Weights of a small image classifier: arch resnet, depths [6, 6, 6].
Rows from block 14 of a small image classifier, named by matrix and row number. Rows with one number belong to one channel. Each number is 128 + 32 x the weight over its row's rms, rounded and kept within 0 to 255. All counts start at 0. Numbers have three digits each. After the name is the row's rms in percent of the matrix's.
After each channel's rows are labels from the 100 images, of 14976, where the channel reaches its highest value: "responds to" is what is common among them; "peak on" is the class under the peak. Only what is clearly more common there than usual is listed. The data: rendered solids tumbling over patterned floors.
# convs0: first 3x3 conv (model.blocks.14.convs.0.weight, 208x208x3x3, each kernel summed), inputs 104-207
# convs1: second 3x3 conv (model.blocks.14.convs.1.weight, 208x208x3x3, transposed, each kernel summed), outputs 104-207

convs0.44 099:136181111132096117152092116140163095091113140119146153117145121102138156116045121106130134175021188139143198088158140149134117098196098120069095184105086149117150162088178116125153079081108125109098209143073124152092145164134098145132122134115107098138146119133127134082113137124078098093161208094156124125152089
convs1.44 106:143136157117168114154120120115125170145129140149134120151174136144144104091102101123204157134141138144110133104150118138114149146162175160091039174141094137156109153131161118093117120153163142126102220079131136101112101139131113120137124093164075070133128123199090102110080151111106063088143090150137141103112089
responds to: egg; disc; largest object: egg
peak on: egg

convs0.16 092:190173080129155079098146117140129096097126135067175104162085081132072193073120159155170157128083103099157159162154104086069097132147126148107134111128133148077103142124131120125108155116146100130109098123090137108121142075151136099118153148109140079133120089095144161192094124053109080090151114148095111123155063
convs1.16 097:077173137106130127147135070132180128120150171114149168097136144115111116154151148103070154159126115104134177116124170098118096180104153127104148059043112085097149151074096117131131146119137105081176148142117146163132147176109079084082025109081107082155141130097118158152160148104122112122162126139148107067133093
responds to: torus; largest object: torus
peak on: torus

convs0.130 110:163062168135090103173130076139153095134122176125167092103120097123122180130098141096098091130161130105142120116070140182119125108128124102136165133123084119131097096168118125102103130090123021158132108132127153108161129125100116134131078147181097154104105067134101127151131083155123150127113124118093108109094085
convs1.130 083:145096092150071127057131148137120115086133103121137128189127181178132113125164142106098105096150044075109162159154148072060094116173099120136126202132122130150109131086041125081112097184125085155166134078099100110089090160142102135207129161191106141136061144126113121116122155124106168076087130135174037109056093
responds to: jack; largest object: jack; bumpy ball; largest object: bumpy ball
peak on: jack

convs0.147 089:144188180162127103118155152065082128133089130120070052145126092156105080128203054176113055094149138087119124163110145146096129118136125110088121074107060118115086096096118109129110103126122150165110116111107116110090116135152088136162120136107103084169164165071123173074172146093151089201123161093183108102104095
convs1.147 092:113189132178129127233167120096159119142170071123155046120124110077119123137105155177076108120126104102123129118137096085167158153084100140201120106130171152099156122193061095105096108150150116122144108131163194138099140035156109127177150139101152067144102093063111084112157105141163052090098106154098096104152135
responds to: tube; largest object: tube; hexagonal prism; largest object: hexagonal prism
peak on: tube; hexagonal prism

convs0.131 108:112123100118122085089117105066103133108111111138113150139117154105096136109090101151115116170132147126154101080130096096139131119089093060071137191144138087106071132124092104153084130110159125125122067082108053134153058102129128146134078133141146150101164074126093126120071114104198126130133126140143157107178181
convs1.131 109:159054098122103177186107116104104115121151189104167087151120107137160121118069135140095079141198161065138085136117154106146152150115149137176173142131132142101076145124130139130113132086143137148109129183127117129159103141112155202168091148178096146138143099100180197121085108151203081170131132140120094116147172
responds to: star block; largest object: star block
peak on: star block

convs0.202 089:135097099123151181103186186054206117132127201137105161108153131126087101072162162071140146153189104140161108103170151116088099147156093138122096177157104108130143162119125137123109099094172100123161174102103126109095065119132127140105141107087127146147122122170143117120149163131077227143051175090183104144169115
convs1.202 095:152124081114167111130132108095142095117085150123082123175144152163049169123185145119135095141135157112160155105106159124135194164111146106122115195139111107121115085171157182154157174131116088157121120144112147099125112044115169165123164109153147067147074133079217125137095182153140099161073125115143143158109084
responds to: jack; largest object: jack
peak on: jack

convs0.84 095:160112108085121129102186130134132167131100102144069214142077118137153046094074111131098070113119108096072153111108118109090115120194109133161162023167161108127104115133143201119151152158154087140139096080098086121159136106101154109113141127049061111125122095132111216113149108087141189145127147128153110109152134
convs1.84 114:128123156142135097122209168156122144125119053209122158161113099139122137103080108073101155098080163184156173171146189123098155160088095148170141061160117133150142164145087131072121156122142134157124167125171093125041118145106153063091147130093120095156112091127143104151108120155080156136127146173155116113140078
responds to: bowl; largest object: bowl; disc
peak on: bowl

convs0.181 094:139146104061169123198129138135154099108109133135092141172132088114153136147149132132143114136080083095095111114115113118139121069073130135168082137093118098070134060094143194126079133108123144126107079091129150133063142141126123060126131139090118098140094181116128131102068113079087255120116099105148126127091125
convs1.181 098:106127176145136108102167134217224146126108073143054116181107113111112113078140091114104164136102126192158141077146175167105090130072116145104091111147152155163140113160166105102146136163151114109119117111148150118146104117125125093125161091094140134177060161159097111118116156107139236148063135202129154100130110
responds to: bowl; largest object: bowl; jack; largest object: jack
peak on: bowl

convs0.184 110:129161121061126110147147101095139161168095112137148065119157178110131124135167089160126108142077144155130133092125103084140144142154125151175099084094114085092139139085108133153060128092142132112138155086109088162152114128162135109133112112065096116103092112113101068162085083115057117092192147126137149115125138
convs1.184 107:146126149172100154138164130088171122168153121090126080125154085060159141184075101113139170125101113180140122131097128166178123093172103192174174148145196168071124108152141172108151113132095150121117207155121172139142172071118133166129114103117137161165104125084203137129181101119194147146164133149118154150125108
responds to: dodecahedron; largest object: dodecahedron
peak on: dodecahedron

convs0.55 099:122092108068163125104136122155110146104092152137163181086119141108039118115119164200133115157115150127110157132138143103137182111196180146152150158065112135134176099102090062153164121116099124123136135136148096101151116124147122101097132101122097137154144130121140146136083123071095119079146112139095092146116102
convs1.55 095:183181098131168104150084104102159129074090116168206120143100142128113127093146217155201117184166106109067150153157103111086142136109155115126142147108125126199129166154126144119131109071148140132158102106144150123170109100169113107130118142077134145153120092134174099150102134164141143095100137128137101159162142
responds to: bumpy ball; largest object: bumpy ball; count: four; teal object
peak on: bumpy ball

convs0.26 099:097146159143113117096134172121128072133080090082123179108158118111094131119159150155123105144103119126187128162118078123112144113127126144104057098091075091044134125079087140213055146175125101130126178086119130134142148138167150108093124092157156128161088127119104109119072129181121079112162128117190092136169127
convs1.26 085:108129111138164125081101207120167138110091093167172163142088152120141207120103135141209138131081070154124143197115142099104113132154104069115114135143177162128087142156149199138153102128128175129153137150143137138156111148178124178095124123152097137085108193122101164151100189116164066117160176109148113156116120
responds to: bumpy ball; largest object: bumpy ball
peak on: bumpy ball

convs0.156 090:176136113103219080167100151117152108095098181138139087097142144102108154146164104150129097109095158114141157097115139143144201150062159083130101094163062103154150149089120119093114143105155093109175159155109045095133137169146071095099114112138093090109093182110119150145093136061111161143124118053075080100112134
convs1.156 096:153164108147133163144129072174113114178131163135113127055149148123183138109139141135139143121123126101113143136111193126124138059132138116175179220145154116158162071133109105175132132101163115163138137112140155149152129113161160152150145107141148074134169176163153153145188146106029223175107127079161104130147099
responds to: cog; largest object: cog; count: four; torus
peak on: cog

convs0.105 130:137196131095126156126079122119152144127111196131191106110060137144084136113104101142179101140143121141164161070098146051135130146076142133147138141046123098130131158086116112120086090120185167119162113123150077154136164145197102111134116153111069105128128093098107146185102114097138170119131145121115142121132101
convs1.105 129:156197156149110120129122195129142147112121131047120119148170153124142108172137062167132124115179142140146176130142169127105127099076101151112129142062115142135128117136137135130117108148137124173136162145108113105084117135131098118068112047141118133150105133024141124084162131121205211123123136162119129173135138
responds to: torus; largest object: torus
peak on: torus

convs0.29 121:172102097118123116096090141144107161143135108144142135111163154123094124141087122165108167111127120122145162071118142135119148113125112165144170098092131107189155148131162112122093179088131170099169171119130141139083131168129102138161203140111139134137174095127120071120117203144073092105119051157074133113142117
convs1.29 101:129203084104168121117103152127055112146189093125091113152173125118167153120134130145090118089102132106125162139152139177167107119107162114157080147067145109184153150164156084135124111161129132127092146087163152095191071139182120158138177112095134147142201122161139113142106168116095194103193149112154066208117092
responds to: dome; largest object: dome; bowl
peak on: dome; bowl

convs0.110 095:178076107148166103134144165119107181127122097152117151133162136138196093103150120052096166139101165128157097087067144076132200085121141090097126161139106085127140181104095125099153070106064141151122069154089065084124108145158137101103174150158099167149144148132136083085115101060127116103165133096087123150167165
convs1.110 102:136110119091113164106137107144142171065128204122156124182142078129145096123154156190122074110155138148131067120171050119160123186134139130082167136146133138156127178125188157127132123124122128126135085150128144150208136135144138150149104178122114142104163168113115157105131138136108166147118106112107200136172065
responds to: cube; largest object: cube
peak on: cube

convs0.149 138:128095181123101121154034184145203162088134161148179156137088149124129131144174097147131109128132081159106192107119156170111103122136150133104123150038164128069123153161123125144174143127092158151144126098188142148099107155118070108077107137174121143136117139162123142065166072101115126137145130158121158105151108
convs1.149 116:117130134126096137128000136142114107101106073109152125151143157151093091225131131116115075128115146051100161166164077139091141125148118082125151091052143097135136112170165132129120100114107033130181108091134180102107108077157137076104076122142161095134187178163160124137124118142153118150106148147112151107151122
responds to: sphere; count: four; largest object: sphere; torus
peak on: sphere

convs0.25 091:123124081064138102164102095082156140129126152143178086126166094108060120094180128133178098117116117133105163108102081127178183120097077089107121071095127070143151126091142085120114142095094143110104110097184068119104133147135205079118141098198105114113113061163111129164099099127177122171161133136119127115109181
convs1.25 106:113131116150106133145175196056205155162143140163074050117123124148159144203135147208103137119157114045136147098121140157125098121191131096129154091145173118145086119152078154189120177085102145142180120165133108126125125177146072146157094104095151180120104137128142100134114170134144084141141155194123105103115117
responds to: bumpy ball; largest object: bumpy ball; count: four; purple object
peak on: bumpy ball

convs0.171 087:074131139101132125110104144122185057114117136136101175122115145156095101146144059157156163130082106135086099148149121090130099112119118187102115077135094108070159135108149144157146100095151138086089174195121095096135187162126132117145161149077117084119134056128102139137136147171047113112132083115106169159092148
convs1.171 088:131072092151155129098112142149104081120171231118089135162125138155189131146114159101124091147129097186161069096159169162109128169155186121118146174165160119125119195151174155145134089146156130126119160119107176135179113063166119136134136147179173130168148143148126083139105154106096150128109148085160137099137060
responds to: egg; largest object: egg
peak on: egg

convs0.189 093:150112093085165115130081121093134121122062138133201111112159120137138108088192107141149081124109133155096067134104128112136195124040103161112041099109066073115135175109104129129167066111109111115165188094166092162130099157120171142110142133143107113112068124152096155129055112056190121116191156174082151081121157
convs1.189 090:128133198130155133173170154179123141188151193135148175134167145135183108157133080150147166115098100128072104130132178103064160080113101105165191128112208105157171114160114121156118167139173114097162103112133182143177087137115121096147138160147178140120161124158134124122227107125074143137097141045148125149124133
responds to: cog; largest object: cog; count: four
peak on: cog

convs0.61 100:178047112140119127079142159141148111139104172099126164109118124115109115144084148061083147152129104137158156122106109090102161154107098121090151059113113118074097107157083102184111175101096099155178097123109138131135141124128075100123103105124117137109155118145122161160109122105182129102139131081161095089169073
convs1.61 104:088140090126180099067067097132168164097102094128137153147141126110106108144141154051160074100127111063120208157141132103110101081121107099105113139095063111190126183159119156083153162147090157175115087139152089107072101131170110115048073122108102180154126105100120147114086175143149150131120141126128127142115082
responds to: bumpy ball; largest object: bumpy ball
peak on: bumpy ball

convs0.182 098:185164110112088077163070110119130147104124075095155110134147162137125098152106124114097132112141114146137094173146096075079167128127109134114106088116098133189154127067102122125156148085071054113194103107103085153121119105151121119102134112185150136123104111132086143191128177101116100109169139104100113132091138
convs1.182 091:149123154131141121094090135085152122163184128189171201049141106094166169118141152140111127080131097111087090133137151143135138111104130093175153104090119114088115135176153135164143139149165107079127183152100152076094107166107105169112112178126098102115154159170103185112133130131126131137130097136114093184160126
responds to: cog; count: four; largest object: cog; star block
peak on: cog

convs0.69 074:113053140183092130185058144137058182067097106130122104113102128093106144083073105143128110105160111100144076176126137117139086112077105110163140108138089145063098116118108112167157152108071046153177041135137155124170129152153135079100101173055095102115142135128093096155146118143086135129116103097122101119113150
convs1.69 083:113112088190149144080122155116092141146150097127120178113080148138158083130170178130124099165129122134180160098161138163101099151128162120125143125104148085149124120123143117071105084157067138151098108046107111132121056110071096096139161106139092127163058052138152129105083173125078146093122089169085129157131153
responds to: octahedron; light from the left; largest object: octahedron
peak on: octahedron

convs0.194 087:121128167129081125134063135122140110128097170099151102171150203140081064095076134096127074134165122154110114099147130096112124158114121101113122140107054009170131131157140146148110136140069160062154106197077147103168116111129103124118125147158131092139151090191144154113109103161172071146056126206177147110133177
convs1.194 083:086161117143098157106088155100099107095134120141149094123150114072124141127070091140068113152141062106089083102111152157095155167132125117158129155107162150058117156145065083087170136136131107118188120149154148154127116141194137191136147170071146118158091150134121097131112155099119062101113112116172119130116099
responds to: star block; largest object: star block
peak on: star block

convs0.93 114:094152084091141138138111165090170115113106145092059138105144138128112110142206131041058175134059138144122096067129110081079168078124108157145108153136146132131118142075136073066103106107107099113149103098128049136114114148139121153082103132089119116121145148139145080139107116068022135131157152112124112132131101
convs1.93 114:150118194129149093142143108143144162176121111171111121095107134094136107159133128051172101129047158121113059096110176200092150122132130177115110131134161141148098162145151146101129137149111114136168142128177147164123147087128130201104138141081152174125134145138162079129135117142062166143178136094163047094124097
responds to: tube; largest object: tube
peak on: tube

convs0.49 126:089064152137182103106120162120110098112079098123033114135043136143069140125132143117067126097103176119134096122127130090085127136122132091102114121117118085112032100116097191085137185121199117126145037132102092137161108088151148076073138092104093167120147156125122115157086074128048161110122117081118096128145132
convs1.49 112:130135095141086174180144169170165131096139109141025133172082150108178132141165133095000159124136170136161138153150162109082081107052125130148182108122135162162066148178142160124130141129156132156106077121151145167105133104178101134059149116129146183141125152135166099118040140129126124101136137186129131162143170
responds to: octahedron; largest object: octahedron; twisted bar
peak on: octahedron

convs0.123 087:097153140155135147205145131104172134107116100138149107148123115134118175082087140074083158167138156150139066153139107075095172110088144167087111092160172064114121150111098120047138135081122157135144097120100112104047117153159166054145203130138139112177077126133106104124102103136124077145118109150142147146172046
convs1.123 092:124190119123113094136135139149179067068157151109158120117147111126101151135071116179104116172159171126119117115098095116121122150107212126052151105154060187093156143140136105149125100144059062120116065117171131141154156150077119128183104170095126153136127101055105204142075160132099144125148135109150149115168146
responds to: dodecahedron; largest object: dodecahedron
peak on: dodecahedron

convs0.47 078:155119078092088094080135138110132081133088155100100055120155133137117158121115138031150165105141173111145114075110109073131123160188126139121099102127134153129125115156080067056124116135090103128076085135156081144100125123149121184062185127088110146143091116116132071138131140130089164112154063160122113125114116
convs1.47 093:125083116125046121153159137061076159128096190087130110133150122131038137138141103148072141135118111142122112104142090114131129136120107083099176153113143136115140117109192098131141116123083131122117090147114112103152146161121118128166031183157131099059140151069130124138126129160123146145152138087160167133147070
responds to: cube; largest object: cube
peak on: cube

convs0.177 086:145145145129113129129123164162090183137135145107085184146127136169098106148076077105066110106123162158133111084100087110100124120176130069107086160087142113155117119104127125156130091104138117111148081108097131112108128128159161130101126127157119117078129109080068011121157165138152177166114109118100099098130111
convs1.177 098:133100069147157105082114142087131148126119052114100190084127150132094162141096124161141121095082158065123230064143162148131106127178167039170133136163134083091151076151087119171142181151109120096147141165089114076175098147151111136063158162134114191145151108062126135146082111136083121106102137181146079138146154
responds to: bumpy ball; largest object: bumpy ball
peak on: bumpy ball

convs0.34 102:094056107116118119152129108131069155094108067142113111163147135138153126111079136163109097100134178101158173144121135100129156139051094177130140102145141145124184134131120145074150166138192142120103091120064129115128143140099098110151230132088134067120054140135113170148107101072098139101132058111119139154125101
convs1.34 090:106160107173107130138118172159097127184119070121116156137118130114129125154094161131057117156107105180112133079125118145210138137109107099132146059132052152152117127141137109167120116107217096028181150163166143091070126154161134122102148155158116140105146144096119081089144151127092180129167114146175123146110147
responds to: dome; wedge; largest object: dome; largest object: wedge
peak on: dome; wedge

convs0.2 128:176109137117151154121053068195056088171077187145149142120160119113110148137234103083160112128131075114084183097105114084134137114029124227089124137111088114119126123105147092084110116143095107119115120103092107175152136142149143147138147129088111139109180100106112154144135110145147106127088149118123132116137077
convs1.2 120:138114128168105062154061156185145134103166190109188191171122168145075110172136110084170074145144047161114180119150147098137143160107168112080148130149109181112164082138096095150158130117144141171180117122134174121150165152128124164093101145168134128149094140072137169152167131147179122154096130034142119126095123
responds to: torus; chain link; largest object: torus; largest object: chain link
peak on: torus

convs0.71 095:188084163124122112111159099167118126141140151103124163104126105166130130146069102137139110170139144141142138097130121116117069148111165114097106129095071091137125136085148097157090133138142125116112213108154158131026136131101053151103069088101113135198069101177160105094083116130102105117157157118181128150177107
convs1.71 079:138154104173143127164081148121110145146089152102100124122170098151115208120155105102132153090097161080150158076143121093145187149118171138113080125089085073115239133108172174133119132154127136115140170087171140135123128196148176125112102126100088103145108126155138110156071142152140144102173138128170132172130084
responds to: wedge; cube; largest object: wedge; largest object: cube
peak on: wedge; cube

convs0.79 124:132058132126147118130182101060095103135155071128102112118166142149117090105023130181167154140099154118151194134105112116129181129158095115120146118166108103129142141102095082121119172097148186115099141120047078105125155157155105181176125104090123072101115136164090091119114079121014090088155074102117106165132123
convs1.79 110:096213089127109128106102119114128109142142075124111104158224114090141112167096131158136139125019163157110150153132135143158199127123125094165186116081146099105113105168141141123121117115120113132152172119161187112132158101135117089151162122152152153145121167132080104120168104129081109144160139131147108103133093
responds to: wedge; largest object: wedge
peak on: wedge

convs0.125 103:105018121129124137158127147151075120113143145089059143135092108116146114121182121043093079158109135141094064148121108117149117124077131142060066059106158149138152140060100148141100141138066131131151149115178059126168112139170126057145077125084139146174144160129149097156086113092067103108125131072156107142120098
convs1.125 085:140028122165142093103145121109106103102147196126079139205132145174181081143171139047082146144171128169123121117087136190132115118183136182108108104176111158126109173133180153152111110132136153162120170103107159140174064120097098114153155184141133149103123112177168067087113146123151146098118136134107169089141101
responds to: octahedron; count: four; largest object: octahedron; jack
peak on: octahedron; jack

convs0.142 099:124138084135133132149118125121162111136101127106143033089136141132059163134192153168143151097112178121106089128140090073074122125145117147100083055190097089111129130034108195081082182107109121131150137128117095086144098132104146057126050124090118115128031189124152158098085154173081187162115125087102106128094177
convs1.142 099:156111145139141163108179159045185110187144064134119094108134119115199106090156143174156127152144152135129135144129174174138129142172094118170148031133176141145152152133089146114130116116133135112102159126160129120158149048102124092116095038140174151145102107098102121153200103095065154126111160154138158106136146
responds to: egg; largest object: egg
peak on: egg

convs0.104 087:117129106079207115100142096132127116119113140101059154096130112122087132146163118070020083074112141113073106121122129116077132077124102083094107112134136148122123130121147138092170161109110143171161105079142143140114081105103141079099100143120136157141183097204129102181078088081152131139181148124173117112139083
convs1.104 114:118097136160113136167126127152208091110154126193050105187144122126182115070117105101018146092159098175083108072163147140114093101073151136125143137105124179139060186147138103145108156143146149161160156131100099109108122132182142100061172153087126131129107104149119109112024121158168137117077127121158099125146170
responds to: star block; largest object: star block; light from the right
peak on: star block

convs0.70 107:149069131088157128151071145134094119118141090129114092102125112139153142111140069141102043163131069131123126083130162148082090110031117155224108169159079106141125159099123097121098114136204134130137079131133128107133101132131173076153159149180112087115143131132111130145098113121095255158134103152142154097118165
convs1.70 109:093107153101159068106141136126081130118112088098119115140134165197120088112219123150156121098130061162081160116141116127078156131051135125145126157169140127117148117148080126071149147136112153157102038191115132152150111148141139071088151103136148131176128127139153075123112106120168255113089140191115119134140192
responds to: bowl; largest object: bowl
peak on: bowl

convs0.89 121:063139117146132151135117054134062147135118094086098052116176116121091119082163142159090089130117231126108144095093107116141122135126137147117128118084091129124099049097133148133105139135164128139142108135109124143095139084129158076126134126151144104125098121077109012141163136107075035165097124117125128113101092
convs1.89 120:148104127196142118139059102109100070080113115150144117159146129133112113115108109185137047158085059137096180173140086133201141172129112146161133106145158151070146095154157105170157128150164134122117156102138177154104140108128143088076184116083164108115120118090162033119189113116091132151100134136102124166165110
responds to: dome; largest object: dome
peak on: dome

convs0.186 140:080130120127145140127168116123163057120139147141145174152161096151054155122125162115063132110193108094128097105118127148119111101207084023079147158153172138099147119094122152136105150137144132148154112112132120096144150147145120129100086130204160146142103119164109154162110117100190094112153168174139102132141176
convs1.186 123:112069126154075135125105054072127096170140158108030092135145131119159114087084099133134115096125016130119156188137081156129137116096189146130125150069089174135129119163162139105124037107132089119049166134131106119122149125115079128126093141156113053136087104158147090116155097174144105146090123136132093146168151
responds to: star block; largest object: star block; jack; largest object: jack
peak on: star block; jack

convs0.207 130:153072118129162130125128085167186070125113136140096153135139107145153127143206137110159131148126059131126098087152076086135136125070135218075112144060091090106100107111129176120078117139185136090128149092121077149182115113113102119124143117106082155113153122034105095197143130102110150128152106071106110123108110
convs1.207 117:129070133154146150101100165150107140111137163147221165197119148122154145115134128066159046151144120138175126083131171176127171153135162111132127137216075153122121118156116126149122061142130143179144108124135179122138151072120154141113167176179131126141078131143156156145115159134125098133117136024151106102102044
responds to: jack; largest object: jack; cube frame; largest object: cube frame
peak on: jack; cube frame

convs0.66 109:102082113097201139112229146135172089164133174101122098116138124128119113143163154159107085136124094156103095122098140111115155131097116170124149150108128073114087158131134116151139110132181141129148141130105093126123151116131177060138139117097101165105096142129097113131113133116087250088137125075136143109115079
convs1.66 117:144149134104166122119174061156129141091169211127098174142074122141089162109163129107185114088117097163130120118148112166149115132156147160106123165139100178165153127141140099142100118117110127163131181127162174146182133119134157122087155080183118147147101130146132129151122170133111139127097123067142118138109068
responds to: jack; largest object: jack
peak on: jack

convs0.127 082:119118091112106128128101109162152098139168110089192131134102095095096134195098182132134129097156093107117112129143084144132136164104111184156198105135184119137190090152111081094079086148146096114103201110170076109106126124129125130109082111160114117140104115109144062097211117178132099140105132157158069126139130
convs1.127 085:098192095114141166110114068134124062146111111146168108134109179162131078124105070148157090113135149109096067077113178116052081106150166137182132109112074136147057122099130084136124108099147094084118116131088192129126176147121133176176123137141084122127188176133099130057120105107120120045151087062082131124014122
responds to: cog; dodecahedron; largest object: cog
peak on: cog

convs0.75 121:086165128144159143129196158145192126099132190123165137133080119122095144092077146206112158111066142111151142164093127106124168098167108042101129187109140081108057139116144176144084125100145085094077157084089094096132098101122093085066145142110109114116096058146111113132052149091018084122108092088125136133129108
convs1.75 101:156091081136183112088135159167118153118134118186186164136122103137178108052089133151144103131118139216133088159125178122096090170118091121115050109119173150117129137138120148066165112115088168130132148103132148098135092135099144127138121057158137128169087120137115073140061218138154002139118150140132111100109088
responds to: egg; largest object: egg
peak on: egg

convs0.31 127:129124097146158100115065108078079151160112124112109159143034141123077133049000147210135185153099158135096153119123128097101137112138158082091164138045134126091115098093122169114096106127170142127139190121069100082097125172129169081106135135071112102106105129146123075133096090098076147112156125135120097127155101
convs1.31 108:096116064119129140116076138100067129147092168148116083110173100108130109083044187171120165199141202157136169137121182161191156076089114148061099111127106133127122115130107116090118117123212162119109219130140140101153134146134111147115180144136076147128086126217101164142123137137035173134153116142090138127140209
responds to: egg; largest object: egg; cylinder
peak on: egg

convs0.72 141:114047118107145140126114130057114122090123138130141062104109127119042139146164133236125115121108137150086060175116111067114141139083145070171081093138086083114142142108099111098102146153111123162123064128151129149143148144107126072106099128124169155141078142198136221129126147085069125120125142129129150151125118
convs1.72 115:099106180153155102108119126144136149118142065192157133066069118120120133140163117156160121149108095098132117150144157149128072104102115079127169122102107088122096152133125115129083135174154115077122140101138172152075120115119143078149131109130157072132120111206112100142234108164118149091155132099166138102190126
responds to: cog; largest object: cog
peak on: cog

convs0.30 090:081163114115165143113155168081102103136101104117114131183147126057186107114131170104092054091104164156093125168104140140072136115051141129179154140083144172130121116127133174112133108107138114143116061108082157099137114112130096105111097151104108081187075147105145141141107168059117201159114140181115136121111138
convs1.30 087:117077171142154081133119125115113134157094065107107147126127098117124153044128172102137075094129087157091222073126151144096097092116123114098139119165124101035142136132122103129112146150096107113117147140127159110099115133078138089083117091103101071104086080107095065111143169124122193141095098114090142101158096
responds to: bowl; largest object: bowl
peak on: bowl

convs0.78 133:102155176151092149125162115152189112122129115182113169141062134112194092111142046101148186143208035138164152065145150152106127102107155143088105134119111174133103167124187168148104128108096136158109149174143169150138157115100138108163093153147036173173145127101173144085120161130173064106096135152113137112153150
convs1.78 102:137119068092160083098108095090156087142195096091136096184118161140168141141135124102128114143109086132099097123168154123175107093116152108129076165126080123149016165140105170139138130128114086111111113066173136113118134108112146091129157165115144104113084109108136193093115108137172064120205154197143157110112176
responds to: sphere; largest object: sphere; disc
peak on: sphere

convs0.8 104:151192151104092136126131090105138119101091118108145013140116095134111123119119116106149158157112102112074138076135107092103125103173099164086129049189129064127162156125122062133153129134085119114124122143073091112052100133159178160082158121075100094124062106146124118118086105112118154118134114134111078091113131
convs1.8 132:161165068140131112149148119136126119189107119090062097134144140150097173180158101138133185060104125093137102097142172168162058094175188128168104139063151150147111161125140127142111088153072151156075099151132147088145130124123173101126161058152133155124117083147179139149139147134121070131109131091157196144129162
responds to: tube; largest object: tube; count: four; spring
peak on: tube